A small multi-label image tagger, trained from scratch.
Data: 395000 training examples, 7.3 epochs.
Rows from block 14, named by matrix and row number. Rows with one number belong to one channel. Each number is 128 + 32 x the weight over its row's rms, rounded and kept within 0 to 255. All counts start at 0. Numbers have three digits each. After the name is the row's rms in percent of the matrix's.
# convs0: first 3x3 conv (model.blocks.14.convs.0.weight, 128x128x3x3, standardized in use), inputs 15-29, a 3x3 kernel for each
# convs1: second 3x3 conv (model.blocks.14.convs.1.weight, 128x128x3x3, standardized in use, transposed), outputs 15-29, a 3x3 kernel for each
convs0.21 114:093135143118113124130121130153182089146159143129142116092101203172081120139148131092114100091177111103170104132125105107116136104199102172106107101110156106151112107159097163153105137128125139123120134122143154169132155109143087195112143116135175114096161101094132085148116150131148106162076114088149123146138134117143141230084152137101140108199126122157108118066121157096162112120171118093118122130076103
convs0.22 092:111100066118121126083098113197153110206127142175129154255086113203117046151089111130166087155187071145102053141125101151130104158141099128077126093099157165134130135136106111144096119069097083048141088086137168113146167119143114152110105102109171175131142125135190107128154150122131129124098093119081168119114203118108121117161129095082152161190101133102112107116102141129126106126161023172139087210103122
convs0.23 112:180126131117098146145114115109110092201160117162137106204130090132120081144088099126106131241111098083052099084170143088149135124136158074125134141119102170152068068130100190193138125117164131158151146125056092151158124143111078140152105109172116147091091102135219171097108152127163062120146094118067165124118121152117177087117157114155089094138138084146136157121163160147168123139093124192074082099115130
convs0.24 103:171064137130098143159144144191149130154100143144101162155123122115113100117117183062103096157146119114060110130166126120068113162167134137167136140078103104148126148106113124107142123165136150096152124175141123166138104111129091114159117108102152121140068163131129158126199109094167127122112093105173143147146176110096191143102106141093128100183115152136139113162119114106119143064109093159136085140137121
convs0.25 116:116087119131123117132126137163185116149049143174119134059167186157143154132156089189152130119110070110134121125053147216093134094146133166105137119056179139172101099074159139109129154144127122088128110103145137150169119121168107126131120139141136087116181143101178093144135125157161096116103132107176117134122129150120108129140106147148150146148138117126137114162138121156096158145133086108126101146112114
convs0.26 083:138167185141139168150175206144124119166145095173138129143157138182137127124128131110159181121115099114116106152179099146174084165151121133116124139111111125099086135097127111129140091115138140098122147084128107137132124104123104069138043066135146110133145148175155184153118140129127143150131134133122097106128132147100127137116118156093139136094105146190162153181152161198119141114178175109144171140167183
convs0.27 065:194210255177143254183163214117148137129146130168149130159170122169130093135076137114112138151152168166155152074112123071106141062111138162139091120106108164092126138090152106130142117103110105118085086131143081130164118104169113136179129133181164124114166151114147135125119142132149140113108119133141122173134164211144156186130173119138147102136180139120138082112141119117129084182115107175149115145168141
convs0.28 097:135122137113124123117121155082134206111148093159135133145062100108128132119149120100149092148127238081095081163133147157147173133132154131177072087116126140098149197144113136152075132108193188189195082103088141139143136138111126185150153157160108131117118098150132138131204216212099091089117123109164124105107146164130099107146155181140150141093126136136118099127115110131113143114108132106112130119118093
convs0.29 116:112131125105092171118183131146128072186153119139066153141102133073153080196097094112100092105183158105135112095174137118107079120137156130137107097091128117119111117074099146158216176108076105125127121153150158084131163114132091140127148131137064180135113103131161125166106078111180134121106128109137174130172122131094116157090091139128086155201158130093127080143106136117112114138149133151083139093130099
convs0.30 086:106161148138155135120122118144137142113130131137117138186115100104111142098111126172162138225167168173129104167117187154114145189120175107110126112141104113150095138113164190078116165135142085094151095162141097128104100153145097138110095130121106090091058055149102119110161121127141129142095138183112155145090166164079200139168154126157185143155133150159139098112150104134106070176103123138098079103075075
convs0.31 104:125114126142117112129127128195150131185154094115073151255153070052116113206091157171124095090116169147162145135133143130151124110128157146143095147141121129107115114128131139164152101109136110129123091118152102131153175124133080155105140159113070170139154156159136097152177142127084116122156091106145115126155159165193160083170098102081106174112136127123148108104115111152115124073137178152074136127144151
convs0.32 096:091137079140083102151089093167203146132128165111104101111165153198092179153125179167160112133145116093128158104107112155138110123117138172148138182139124135117096118163154105109185166086110132128136114072117087156155096108106065108156139096130107090123139196125076152170109138122153133109147143143133130145109102141105107133090123130126140130161162156130151148097181129080152131105150115119115149060162124
convs0.33 102:145112078155111048162104062094146163127104123103189107145076136138176151065144104154137126186192155140086135130136149138127133149115098142135112171144068074130116080113121144125103181155149134136132123089146087126124156165103187129123107129130136138135127124105121109117129146146114142145108144106170119090148190102123098161110147195086088211118111160159108042170065066176123051067153171126111155082136141
convs0.34 115:159135140103095142133095128145099149135118087152154121153092092096196142108109109147185131090207167121093115145151133163089175119144119201125131140159111138108124127101123103181111157112150093146161078111125175145145137091127135110189100134121108151070106145150151106121128080091114105141143136115155102138153109114100154119139126144142143115105104124185117127138131143149142114134100073164146142137126159
convs0.35 110:146131107107153105137076087126129129129102169127153119089135105178116166142119090138213157124121159128192140121145129147117135127127132138161158123141134142070096057127143153149181106122167105139141173148143136125129131108128173194129116126151129092132122150154157088112074101169135135128118132137167105140110175120157099131107107106175059113098108137126147164178110163064113080080136114130164158097093116
convs0.36 093:112101115135117120133096106158143115169112087178084109131102181126127110025048150098143050182191148141075117136161104116158139127115134109149153120122164169106143048128157118166131169140120095138104071122137104085104079117122121086147142151140190127104138140121131146127156138093140167169130142135095083164123156121109165143113142150083112141107116102117174108171153104118133120129138184150085172096140133
convs0.37 114:119160140054139163109113142182157128103076176139226116124135069127155105060105132156131042141195136141083116151102170139108162132119109104140145101089126151157122102113152193138104076153164119171121101177206189148084128131134107141140090145141103141157132175129187143126161124109095112113168116144138127108104169152113116138162131113142151101116131090189110134128122113118122083153119121082096115131141112
convs0.38 114:144114097158168146134135145112107135079150182046164041125064082175104076050103094078155126157135137113154128161107123136138128096120101090142166098164128051172080177121127115114124132123126146134117138169125096092135144131136129153122129144084152098165172147144051162140041101153157139113118140153160143150128095128128138136107104135171158080123118154126142140154125086149169127151095160118145129143131135
convs0.39 098:143181172167184171110102138113133135096092134199197146105064104138160114107106098130118091115144134117116053080163099136168092122128127092081081164139142115159099071048045207137189173146156125121128108136119157124189120041103124124140115154141100117095122138121133134147074079113097086108157149146111117073149174168107171108101122137179150148149142134074100112187123172120107095092122105154118113108116145
convs0.40 104:135108132084167128135208131163110148184099170148117176105094075150080070078136052166150158175170179057108107162140155100110092101128169152137144076118136089165050069145120100088142172161170138179115071140112104115145116097144122137126066093095148107130114130088120098157149141207092120097170092086131125086118123121158151166145138130120134096136103120142115147115111151169132100118122135099092157116159080
convs0.41 089:118154088103145096098106118149143134121120160126161139136134141138086066152105083139168162145153102100141117119173140133139150135124118145041074141095062125114097124101120156127126187125097106159174145101166149085150165195148142204124194124143140114094143112073157141099129125137132187114142140142130145186111121158097152143080137179118154186105108186107076117075062106103073077130145154124167186132222198
convs0.42 085:133119103130131116150186135154170135073132136104159194172179111088177134148127103118126147144128154117114105155092142124112108125164125141150139104099166145154119159143152133161133143155134154139170098109183118121103135143162095137138156132097114111176150048234169143202134111108165146132165138117137131164149095178163118105156158142162126121208177085139114088127118119149098091130085093134081098129053086
convs0.43 107:136123166102148124133129170075153107090165159129126056151152050054141084074144124094144097101158190110124122121131145077095138149123111152171154132150141164177075076146044145142147174068151093120146131130099176128125136169121093128138119193133141083154124118128153104125166164140090075086171130125059129102129169187158136142124134143108177107145127137160112120093183145148121120134114164145131156124134123
convs0.44 085:070120134118121099092085098126091116165140098122098131126134164120129084128163082138075108097109134126089096134146104138119041147111068117075120080109107100089140159085119098144122136132143140112155154170163144143147097114141140122179121139168106128154092118100107073084137117103139138094150114110134124147103104136104138109158151204121190226134184219140151082120145070114099083129153156106177148174220213
convs0.45 104:115117107169099111133093141234163071172127113041066091179130135117092133139115136086124168066117153217134103139091100096159133141105178079109120120130115181117143162232074116123162132121133083124120107133118121137075112134137108125130121148125086115110105124157133130135240090136117127096126207162151116135090139166109069151129077094120128169084120145182111121146116130121098120185086134115154134132110117
convs0.46 102:115123113113133142168187119096184202149136094108129106139081073136107141069066125150199183175172120086083127162097157110151131084073132166171089065097097137129143159105150134158130089133126178141131099067122127129120224111116126147122140123122109170105104140114162126125157146132141145161092104100147159142151138121160116150178154067136050164142149137124172138102144111122103097140166175163123123132102132
convs0.47 090:106088059149113130126119116091108041106101086086111109134152143094112124152099133109158146089139114126139189141151102119092185122089181120168145170143193128164148143146093125133092149135087116084136106125129129106061068152105081147101084118128097091125096049101111077141127132122134082100134125148124192152126117168130153167167145165133176121124097141127117134145151126161133146094121100135068070114065077
convs0.48 093:123158073111077118125107104142123132100125140117080151148108117112146165130132141156155110040120133141111108104085197128109111139076120103137166091170140100116121110094106106159151134145120120146089175115164098121107115115186127096157098098126116109198128175095070154156102097124121135136095121175123155159108181150150133090170130161177141127238126144099104035022114158153125124143169124148147082148111114
convs0.49 110:109120117101137107151135107075132096145124141206128075181153132111117151120114150143202110104093151093040130117075134131172125171155127135091119111169109160125113158146127089182135116124105097129141134138089104108144118107154129109115125108149121142106122156116187159117043123211122132105115143122143179136152098128094127138165136111092133153164098132121127135109119128200158127117095114153117188130154141
convs0.50 106:118117122088132108092139108111107133056161110142094142124169146162127126175089115097117111161061142076163172130145117072058196131209174148104129145153127153154115100137121214217126146081091139113131184128147060172107171106134089093157118126125133145070201191102065180141086187150124119118167107106142106145130200170150087126104167130156151115104143118090145092133092129103123140139125117198147131105090148
convs0.51 102:147083097154121116146095121113076094146174100040143153128155129153097159200153112121137206148110081098107063159072116100063180109112150071092115140064159125161169115154116095130170073102101088110113217096096149151090120113112145101119156111093113106064128079205171158165111089106126140094112110120121124135139102158124124112080109105115101113146155105050117096128160140180128127064119167122118095138096117
convs0.52 108:137152098142143138143137141067170072183107118195156103111208084167089083117093142113114255079189110105162116054168104122103072140094125093135146136147130144120136107145026131099152136174128125107065077142212126146086156092156090089158124122103105088125128105134149108170121176112143068105168194162079119145158088133142167115153113075144121176113122145137115088186089124106144194144091124168097102099118106
convs0.53 105:125144134177107137181101119147127085053111079151125124118146138187123086072121075105139069114102152164155068125130172107168116127179067139100155115143090109158136164116112134073149122182145160076172159117129158169157155118178177102130134131157129146152178127111114181069236178053081069143158122114088102155121147147161116124113216153150106180149129129173126160102126142152137075130134141148111118138140107
convs0.54 082:085112075110097074085056143136153159131143111177125139126132199141110137140079130179144110136125169100127124146134095122120106107103061115173178096179155116166133143091178104125116116139152114130095113161073073145074152193091158130133129129106117137147080144174105173106123141144067112121155119172125110103146112103128116086102104123122133104125135161138172145171130156145097168105140146089146149072115185
convs0.55 095:042105117123177105152168093087133160112136132081135147103108142140096133115106059215126094153107124126147221076138167051146191060195156108182117241170057153130039164112150118131227109160139178134149127118105095107138103199105089159133098117178152156116136197095109159145131101192145123180136149159119147187140145144162155096159104120132055133121111137113199096106143151135116153147133092089099154067115192
convs0.56 083:159120098151129121124142136210100148255097127194172143255111037224080080255038144094204139099154150127150108122122146104130080124165076137164125102154145136131105167120129186147121163138133096102126115103114153146086113095127130104138125127136104112115124113152184167126145137126151088108085100123128130121160136142138145150152182113076158101186084138125104151087098126097127139139136093153125103120145133
convs0.57 108:124120164119125141134128084144092138126165080109127133240136139095153121088118095175108094114122083094071144099104181092159111153130123192124143078159068127122132088152102152112145151114143105149128167151111083147128097125137162156143089155165146119201147128123110128136140148136153158130131100110154173191114120129088127140095138141119112179105122132211156135143112131098113136111127134130116126155080089
convs0.58 108:175149172175150109084110114185143108090145113150095113137138132064157131129152150112160178148132147147190092140123090094090124110139182150120089157119133129138128133072104093180152128118141102148122056175159103088105119152143140133123093119151123078127138103089078143179096114079091087100173144127139153126125114166122119113140109152148154100127135169137148159121081120138128155124085098115131092118124109
convs0.59 099:095139168150182178129145147114148178102089058095120130095044109152090128137148108155136125128150179141130181149150164091146098121118125147119144129164147145122101134042145110119139133148134156118141124086132121128110126144112137094116147174134113093118108170119134108129223170148031143134143154149129143060140124134131117171155135087106127110158116111120121138131169102170107089137144110142116125068106131
convs0.60 112:161111155126136120120128145169069154156125176113156156212094161111148073077172192178138096079155110127057129147122148094132162150128087156146136132068124082196149117087117209129135140106137065143076097099152201132089095163122094108181165085119070120129119102135150125155152088122106190117126121152074148123152104132117167141130109161153105135150117120151159111109098198138118136117111184135139084107143164
convs0.61 098:100083090093105084082145076137168101107171153033123135175140170065135184133201145158097090171131098100124105166143133142177152114123144126165129092132126102070156089132096132117129140087168141169092148138161072159162191125117154149064153125114107147112109082154148082094139107109152120105101087036164112151159156137154125157166167106134133162139169174131135136116124156100093152108106195147155085124129095
convs0.62 080:180133116135077134109131108166123152094183132109165136090167164064173117094117161133095108152182107143152109099114121115090101136105078100108072119124178103178091103136169094135158119096146070074208033134117137096143097157141071143149096103136093098098080048155111086125072108120189137092154106111123154139161114123157110172178122078130085149145108093142111154174175105224145103131165108197096115133116123
convs0.63 088:117107133091148166101090183134117127148123114136125166099132119106138108084125127164136177166116146157090086067129090067092099052092103110114186103129152081133152097104164110098149107115127109137106088147122067138092226168108225144134188160189089026123069045117096126091094142169081097135155127138132102162147116123174088120105145110086131098109136115085056119089058123119079059123072109151123124095079134
convs0.64 122:151138136142156139108134115083139102130093144146118108090061199104110105144134133103136153138064117129184160142076179197146129110137141141122152133093182088166117130054127137123103124155142148122046124152092132119185125160159137119147126104122134088140139142116086157138085148192137111114141142162139111144165134138097129100128092125085166097174151136098113184160126096116139112064163105151102130113137111
convs0.65 105:123102131130161104132154155090101078139088126178190185185149144121143072091135088138183240094096059122120047111101059128147129102124116125119071136153141126175115145123148130117096151135137096089075118107118161124124128152147145162123140145141097126119136157193121122109039137097124121094155126112117144120179109141133100087153120104110107138121139136100048121168138096122138117147134128085157105126135137
convs0.66 112:135185109155137115130093160154074144239068129147146114175101154233090125104141164123144120091103120117140106146133136091160121108136128156100084055115154182124102138144130203144090123148124067108158127144143165107153131099124128132098103144112128118105109134084177086132169120145175147098080115130120089142112129077109139150160155122128097122135106146147144149116122130136153130139095105133101104148127125
convs0.67 096:136145129160126104109123089100095142108159107080101125162160072094114155162106119109158078135136043125121110143133121192098144145146157134078151111123133158158137151183134166099182090120136085085136150135089077184142068140110194102112169058112103093099087075076103066153115180159109143125115116157093100148102126125134152145122216134126224128155160135090060162098143129130107145119074133111123134140092096
convs0.68 099:089085059116045115119083110109082134146112123117113120122164190165138158178141155183174143111138133146119134109201148117149093121200140147185060168149084174142130177121087164094148148119148176099151146130143137150100100104112125113119164132112116149171078141178153141252130108107180149120132144124121094144126075148109189118148148142225148188230159125127131164096129119161136170157086176056169105060107122
convs0.69 082:087083092108108095131103113094096151105132131102140131117146084090157091113127130124109060099140119105118124102104133098098074098129056085138147153140181095162183164136162208135117139175137070118129089119143078129117231194144221188148239152180161123094180127096143187140108059088134157119138100119124127125151149121132139134142094118140103075136155103103117184139157170156180074122160096091127056084059029
convs0.70 088:143164174146158171133109159100145108087077099080089110122152085095117188092143138142193097137160130151143129162113101072133129101173112140178138119139152115115178154142097129114147147174160112113152145122137136072103118105155124146125060094120170147112177119115142161114132130121121117181122166115130172075109101143137153114157116100095104090131116089095178185114154106154157135118178113134200060197148074
convs1.21 105:131135122151088144134119128091164111077118085128101198082143004147102162121174100138129135115109097122126130110174188154139171114137139108130091132080146129150113092100125106099135185224191126162126138090091157095158135096095139142174116127130143114093107138130143145113125106122115151099136100105090148089100159151152124190125074146112103121129119154135073075060147112140118088108115116109085126073120146
convs1.22 104:123113179134098089132095136150092101168141048155107039132121027134073118135078090134100097112121107093173139182160125172127150182126132127097131112109127163121084140065090099145156148131228182129068110109163142136086111101117144108153151101136175122141157106089113047122142107137142107147116110124114149161103151104159189141131077092155101182147119116148041138085090170140128124128098160153135174154101169
convs1.23 094:108140133114127097118135125147121114164132152079155121155150108138128099096126152048087120116108118165168078136151126128110131153072121151100112162125115116151178186106100121144170128129183110103187084113138122149107150131093146103114116142182146125109113149180129157124159135130142123153105121151110101233179117081099180138097047139144139149139105118169080101142113134130138139133133130105191167155169112
convs1.24 107:102106155133154112159131140075146142129170178080192118088174085045131083142167091165126115152099110163139095124140166155116099125179135154132034128108111115105164121018120109140096138198077135060077117106181126142130087200101082116106109131123181097144125138081056120164116122081131099103136143128067092135153074097136162114145092139144119162128082147127138060181074179144153122150127136108139133150102107
convs1.25 115:129143110127137150122122139119111090107180114118169169088087131123139227126137140155118135108116084107147170131138131101145137111188130150141104103065155107135123123121156134111139133137109153135023090106162123097163111143170138103110147140073091091192107145111137113120105143132142120140138150166152167108154107102160108132100134118099107145138163069098108138082172172188120156116150146165135097159143130
convs1.26 102:167159181141179193192196157144125139111115167088116136106127122120147113108144105143134131088091104101112151092103117072101077095117083133021104108048132116055148099117141100130117159100100157123090135136114186154149113104137146136180132134133058086087077122080107099072137121126123152147122129160106059122049111159102131175117131126171127146154131139166133100214255189176225163125125162143158134150146121
convs1.27 095:081159158087101151192113162106141100144128101106089135133132145087131146125088133121135132102112127140127103119141153131113139139170157149203157104172170135144184138128135125164129160141117134137129113126151139139180051165133037136166124134130142156120135149146126156120152127183171106150132151125121109179138108148157182133077095090094125100086111095166147107123141148129134112072085133031097175061131113
convs1.28 109:113127144107181133130137111133114135154125167074147087141117140126144106129137117143168172115097101112147060174112132103130104084127115123090120124218118120102162164142129094150134141114109129156255090107110077117117098057111076154133125166145150112122115129109134122122150091115123143199079030141133086143070189108184133082063126180138080106138181084028087207157162089179087167104084130131180139153112124
convs1.29 095:098053094104143105101174167172153086135117177106092121132103177144098110163143128101066139124054115134134083159133154068081131158114104129081114142104135138161183171127125142179169125179188149021161139091111108143140127078131148163099163145098150054086124147106135121145098132137104083118163133131099148151111163129104183138124126075146129131173106110158112128119172169125154102190115118122135143144062127
convs1.30 097:054061172071066147056040172173124150161124141137125106166136160173142139173127119161213169116142186121105110104197210123181177105156202136153137114169087121074153125123134124110143121122174133145214167176108131136180129156117131088086124066120082084149148090154104083179121125140097141120122156135140172171146113073137119095132123069164098178149133142087105123085042140147049014149103102083126084122118078
convs1.31 095:152152146129122125120153121141139128132159114113129090153095190159136014145106151166125183172063119123074067122064142148095109211159166147091115137173142134139140139129114183087114119117124156087135187145134117127134172124105144134106110110178156097088116164142127107156158117140098173168124124125100111084130161141139090067153142174124114060113118157110125130105190093101101124145151119152124163158123168
convs1.32 087:210121139158120119118141122082140124129122149111098161064159135135114148156125147127129088087115143142144178099137140112143139119140135177138148085195154124132169120133135118086113061090074131118113128215094111158120151158190093168187116124114145129077131054127087113133127131157110115087152105117107085123049126155124160110134167111135170154123196173125159111138231094129157126192217213112201163138147126
convs1.33 082:125062138120059090145118101103106139092102092071089122152131151169108123160139152098140084075134074161140158120168068160088125119112118156113107168142081136192151145120095132142136180158143090090175109089178118141142196159133171124112142104160165175107145153127108101093125180192132121172124145126083118154136041115110153125107094104119108122128105125178133083102091174103140159132181109142155103148165145
convs1.34 098:112123149122159092113098105115160152151154124136107090136147140120128094134075182241109139141144157064156152080153136073141094108112148127145119186120157145139156129139139145143142112106102155039110136159085126116070100158160113099151129108139127142138134143119096113127111119104111142079135138177185114133133075113159116165124154134167154118110118148141136114065119106132112220111129116122091198128106154
convs1.35 106:088112166151130148097145161138175157080136122151136134178192046112106161170120085105120153127111112197155091153151132157135128144135131159105172116174150122093073148170178137076090116098096158150172056120105158110083153116179082127105107148120095128121092192126141065123117203119109051104126129117060170168143126074108125171169132085128187160138156113059204141197092104139138123152152174117149152138147141
convs1.36 087:109098113162087075148112077135121139157110117104161148107159122046129106147084085159072140200105119142142133067109081155106163136131117140091175142118133106146077121110123093144142164192186131182134126132107159112112111108096145117143158075143128061113102083173105116140118116096117076151153137115119076219128135101071131056140120076111110108127117104134125081130070203092137093151039152088067118105120120
convs1.37 103:152099102102120114138087095116144165087115102100160095119098130143124117144114205097100216208110086080157164154128131103093149142154025151118122113199153120137143152124189154092081118126102104090197190166134178089112165139134129153182125149132152201141168068148096130110123126126123107211186168108152143156162127183141130128128153152121115158080111121084155158135089134112043128138180160097121168099113102
convs1.38 095:119126114102107122097149158121140139139140125137118143146162128127176114164159146157096102122180102149044114119136164158153071099175162085173144111173152122126180108148132157130129150164133137133086088125150111156131112154205126124151143154154075135132126120094152194130151093137119083113126155151064151139177114126203075104115119134172155095123169158156131164143121119121174139091137160105107160111110138
convs1.39 101:114121156116108120090158137149135079111111119137146146117146164102128133145148144097095085176108150130173116118135157133067068127146143135107140133099156131125147162166127161146134035103143133110070119136138115104104121155156139094128115155172114125132069204157122085119111141176135100030132114139172185165091133157124109093108120099084122111109104096129085177118102105132128124124112132121112088141123168
convs1.40 093:164095115111061152142118094088118135133088109144135168125047146146126124118136133066059070125152133159122146124068146113200129131100154120118097118123157130123180040129042091101142112151169112140121108053153163124122092059181084171119142103157117173101163097191132141072157146127150131112106107075183078067141203077102105174082134113113135106137122043102151160182095127126095121113107196132107133115114129
convs1.41 088:149085090131076105083105118100115121126103122126129116138144122159138111152136109126153125100114118091104151074124068068088078116132062120068071118111086134111165101144139194164108184148131165153144108097136138104133141201157146243164105175110090094144156093134151109124136145147121147138155148121146142126118125121132121107113116086098087078132094076108169109089130089159097104129164119134131139111095115
convs1.42 096:127161126125108129138155155159133135190106112146113116135098146152117140139106123106145144076133126086098107108117122108127113132149096149087072149122106151111135093166107149112124141154123166118106153190131122156128086155168071161168107134170122133127108121137128154148108122169140107178132112085125146175066116127137139107106064160085105149105091102157108112106091123117076168080066018128087067084110089
convs1.43 099:164113151179141122127137138151118114152162130152092105165127132160140108115122156174121148119074228098140038120193153126110188111129162176145159122173162173112126148172142121134163124081077089162192119087054201156202122146109146134095157122142060156174146109124115219125113101085137176226153123118162148162092150114155121099101174142148124082107128176101123180168127077159133177093112125043069127127086123
convs1.44 096:124208146127160180125147137157151095153147076143110102123128146133113141128083112124139153124138117166147148146105094146132129121133140100164149119115119116121108082162127130139148179164142117103113138104121121126121095183220119167146129096104181135139147090127158104105127094097121107117149143112129064114110096120132064147124103142146113130078076121074121167066151181099127184170159156219183106192161133
convs1.45 094:155178128136101144114123141143118146156117118172147106135131137070152127105137112198200113109086189130170117166151165131131051082154153134176138160114080121108129115108126128135130117215148081122154110150132164106100139118161141133090122155129180077133169114169184190063127117220135115072146097114148106085093091113145132179133176113119121162132131191138128158134083137131116183159183151155145095118137157
convs1.46 103:145097166125112106156141125104127157117117171142159132108166127107157120132166100147076134173103084153181200131125158139149180119113103171142142147155115129152117153121126105117146122159144168069185129163001107186224148176072095146154107121174152088137098171100167098181124125123120112131128126091161153161102135168124137129138158098135138107130112090140122152080127100153100125157114150185147085111102136
convs1.47 095:196190160199178133156170150147136123150127133169121127131122169135118142127154136119133110119102106159126132115051137073075111105097106169119150154074140130082103101130120122106107122134134100172169143170127133126096094123151094080091153112077108123125131098041140034062114129184134122190123109135115141100116134113124152090166129157186128132180146125065121156046138127101125156072105111018046105054074158
convs1.48 085:121143126140151120135075102120121145133148131112141143122129157158107157148153136107116130091131186162169183158127142147174101155142099157155147152118159179113137158140110136147116060073119120191148114147115187153136199095063184186116158147170209182145222134151124126144117118119132122119149119144101108103101135109169084140148184129210183127169164102064106134170084076153090121199157101173231139125187156
convs1.49 110:150118129117093164154095111161114173166149186176165103114194075152109115134180145058141140124085152166113186139116089136129131144121109132101173186161085099131142171111121110118072191108106146115185136082158127166081141140105134114152125144088058146182161157134194110106145161153122116135126129154150045202176112136075229119109143136132095097132176141132160160132095103091130182131117145101141106123107134
convs1.50 096:117111109119130135117137179101170132143123136127138171152126146128127083123130141163136099092158188188104089159077150162100137141129166121144226095136164106128106134102141137168225152132136176122115138104218047153159139099156154116120096126169156157182103145219184152174173124097127148123141150169116137163176203134194109103110108126038148102106128167085159140062162121119192193094137096090139125104146139
convs1.51 090:156151159191159166226157133159100141088154140097115126114076172094157096164128135158113097097064142159103097112144153079147146066168135118145136151108111119158129096100149130078103103114098080188120092083171169092141096098140150165159130169168143131158112105097096109081174121103142140157108143164102163134105112132160201178124181148116134171122150147130025153094216130179150145163125168139141145206127146
convs1.52 091:107163131103117116094191165133131107112141100157102153153141120136133166140139112171133141165100167139162128110147185216125127143160106180116098159077163117151126124105147152132120111098143087068079129128222152086150148128108120084142085101134161155035145082133101117093139152169175118117146134186177102128114100196135139146106098089103114118116145114118118109060125186131137129126112114139074117131127104
convs1.53 098:140130168121153126147146132133105123152149153147126158096145187091146072139139146175116074135107226140185073105119106091099157142111149159137146140114201148225143136141135156124159152154122021112036153138165142113113111142141122126160142137192173185188077114102206177135123109096179154119107118109112124068216080139145147167126112115142146097150120097131139111144156115096093177131098167131120109165152078
convs1.54 099:181127012124083043088097029133118117142122088134121116140115147141108135135109149145090138130147123136098094063114056097103033133146029116104170110137181116184152094133124165140164175082142141072158159120163080131101148056100057095252126175156131076092150088112144151107105121132110114140097126103082099127101161071188080082126136134094176214119173179073125188095146165139084187121111185118168154125111190
convs1.55 098:140149188171146096217173152098126164115102135121130084142136146146126133185104130109105132158142171156139125077090109132076159098179165122040159097122094124116121143110103118121158106038114143097112133119102095150178150173128161161137155109194110131159084143153139132204133126143104060128124114107141093212101121227149190170153147111179128137127105152104108102183101105100108124135115152180111107164107098
convs1.56 113:125147133102119146068159155108142033076185007080139027113147054123092116149068219159122118107125101131139158172128108129094127112150129113123141090047126124066185095091110113110117137141199155128151145139098179148127112143114099106145115120104110122096129138047098161129133130141102138083117111077142121100101144071148134097149111100104097111113089149113105109094125166112168129101123152086110166121124126
convs1.57 102:135156119130082128097118131123113150126107148134113045134131112128122061084089218165054134153091134112181172109070116116147136078156115107108161109168102080124116111115149165120109116156153094085171100121143111097133149143093157137125042086116142104124165113093094081132136157157138086079126171239136109159112126129118134086140120163089185133117108158137067146156191125120010225107121088124157123111125124
convs1.58 112:125092141114117126078127148124156129114097096189144138146111154133115113094096065181160145089092148126114088144132137126110111152111125148116174111091099128177108108105152130109131137111107146150159062010131165115099124128121093171134089108105130142129135135145099163134113097119123148180147130160120150091108166098200091139135143137100099160126133090099135113186107109122108125141107101156093120134151112
convs1.59 110:118089149125120125117139162097150103091112141157167126110146141100103122093133104147125159119107144096134093121157100107079158220181138121130136093107148151223163129118138187148155127142145102088153123112152152140182125126103059127214137098121107130100105190107134120090124121065110094113145159171127138143105103134155166153109102121105152155173189154063106067137161161150146118121092099155111173114119120
convs1.60 107:149133136142106161127103102104123104107132113130138097147106118156125069145083229124116127131137135131143099131092171154119130133119115096198124111051169150118153148101109133130146136156113140151122121135126107146180172157138128114168166118114169146162143150062124097107109160168115159181169144120089123173122144165067209133141135113110168089169071144239223110133118162106032157138124079083102120127083103
convs1.61 087:143131161121192149137181188136081171178119138155095113139113137131132138126183151112103133156145086126130091126131149159054084102079107120208134099136178116141085113112106104121141157152176138084112132158084102164130090127203104138195148148141090176161163124053066069071129090140135100094162168132162121105118167097144118143102147144131166147094162135152122111243075090124121089076143218135164176153117153
convs1.62 097:114107127144125094140142122101068173096110138130137100123018132079063123108110109151108079095132169116134107086199137121145140177063147162133119134128125046162093125073128135098162117099147166098104104118121134187106188090091113059115121140097119159075175096146126079150114146140137123130133160146163085132144075107039162153125168100131146141110122110131088090142026141169103145130102078125182134125102157
convs1.63 090:138123090171118093176139082097138110083093118082110121133160127108154155111154192149186121125148124142108128128129114127106139146160123156140121139161126117119121153114134168201115132197122151138159132104168103140137146169198072122145060096151100065092068124076072124105107138178125118172106114165048137144110113154138121094118140084085190088133140131113111069127134090124116107078164119107138120124132110
convs1.64 110:131101184138129174102105112121151119079126160133122130214137130087125154189139115116100130119179184128127154144127127115115101122194105129108152146050157202104111099113101151166111112091113150102088099122224127123067137083119151100194174152128082156169072147128186055148113137110113093087111124145083123125203145108165121148148153129102100125133166113107147150169025133177162087158075130176126099121098102
convs1.65 106:116125142117132114102145146195100111115110123169120103115110113154101105121133123144145111088102126164168145128120115136162177121059123118210137156140126107123117152126127090140121014073102162148177120100096104136145105111143115144155120133070156093061115188183122145099110127133142129115106118089124130121110115078147137121138147121150136134188117135165154070118139214122094044160142124112130146123184101
convs1.66 113:128114113096123158134110146190137141124174050148168112104125020101127192096129166172101099123101096151190175123129132123103151152132120110153127134144216186096161151119119093127100149128077124152136135093129149094141133108075091113162117106159168160150058113116118132090132167106086145120123119129148101173203150158090126079136143089106097145162101115119151128115087153079123115114145180120132139136140098
convs1.67 077:131070093083105147109136111122170171126133143162178127152152153155101119124122128143129098107135099177156117151230129164182082121081149107134146156124166176128068116131127167158143192118138119148142130104097166142146044149155122120242154144057084105158127150179151091083142088171134126129145142143124178146232145118199094150113121110139166095163122106193167209142222175173144179105066104093107086106128128
convs1.68 092:082084117057086103117120129136132140126122116150125105126117136124178142148119157157096124136118152123078143106108171078140119060091109126158153150159179161180119117085102101108123115176161144097147093178139123135104136140113201116113157149101148182138159127096207115023157135138149142136149123103125100123171093106124133131090095140124089128105122132104192080173107095196162068120132069160114075157139094
convs1.69 094:149208176154210144133198154148128128128119106133135133133137133121113150098136158126122109073138129151143155127083114133065082104057126135104127081105074056119107114110101103096095109095124134156165136130142118136116092158165087182162116186085154154197138138169092134148162144175173127119147125154116161121125110113117121159093068119054137109043075061102132078161120021129099069042145162073138169081120161
convs1.70 093:135130133093198129035186153129150159139131100199105134128147099182114096138138130135092115130061107153100117098103119138151101131121094109139100073113130111083077124110119182154111132191124093123142133082126145107132206122136174158156138169145093122125133109133096166086112121165113130158174128158142073113094109152157123120141078170088128103150159113127087125187111100114094101102140177075113161102163182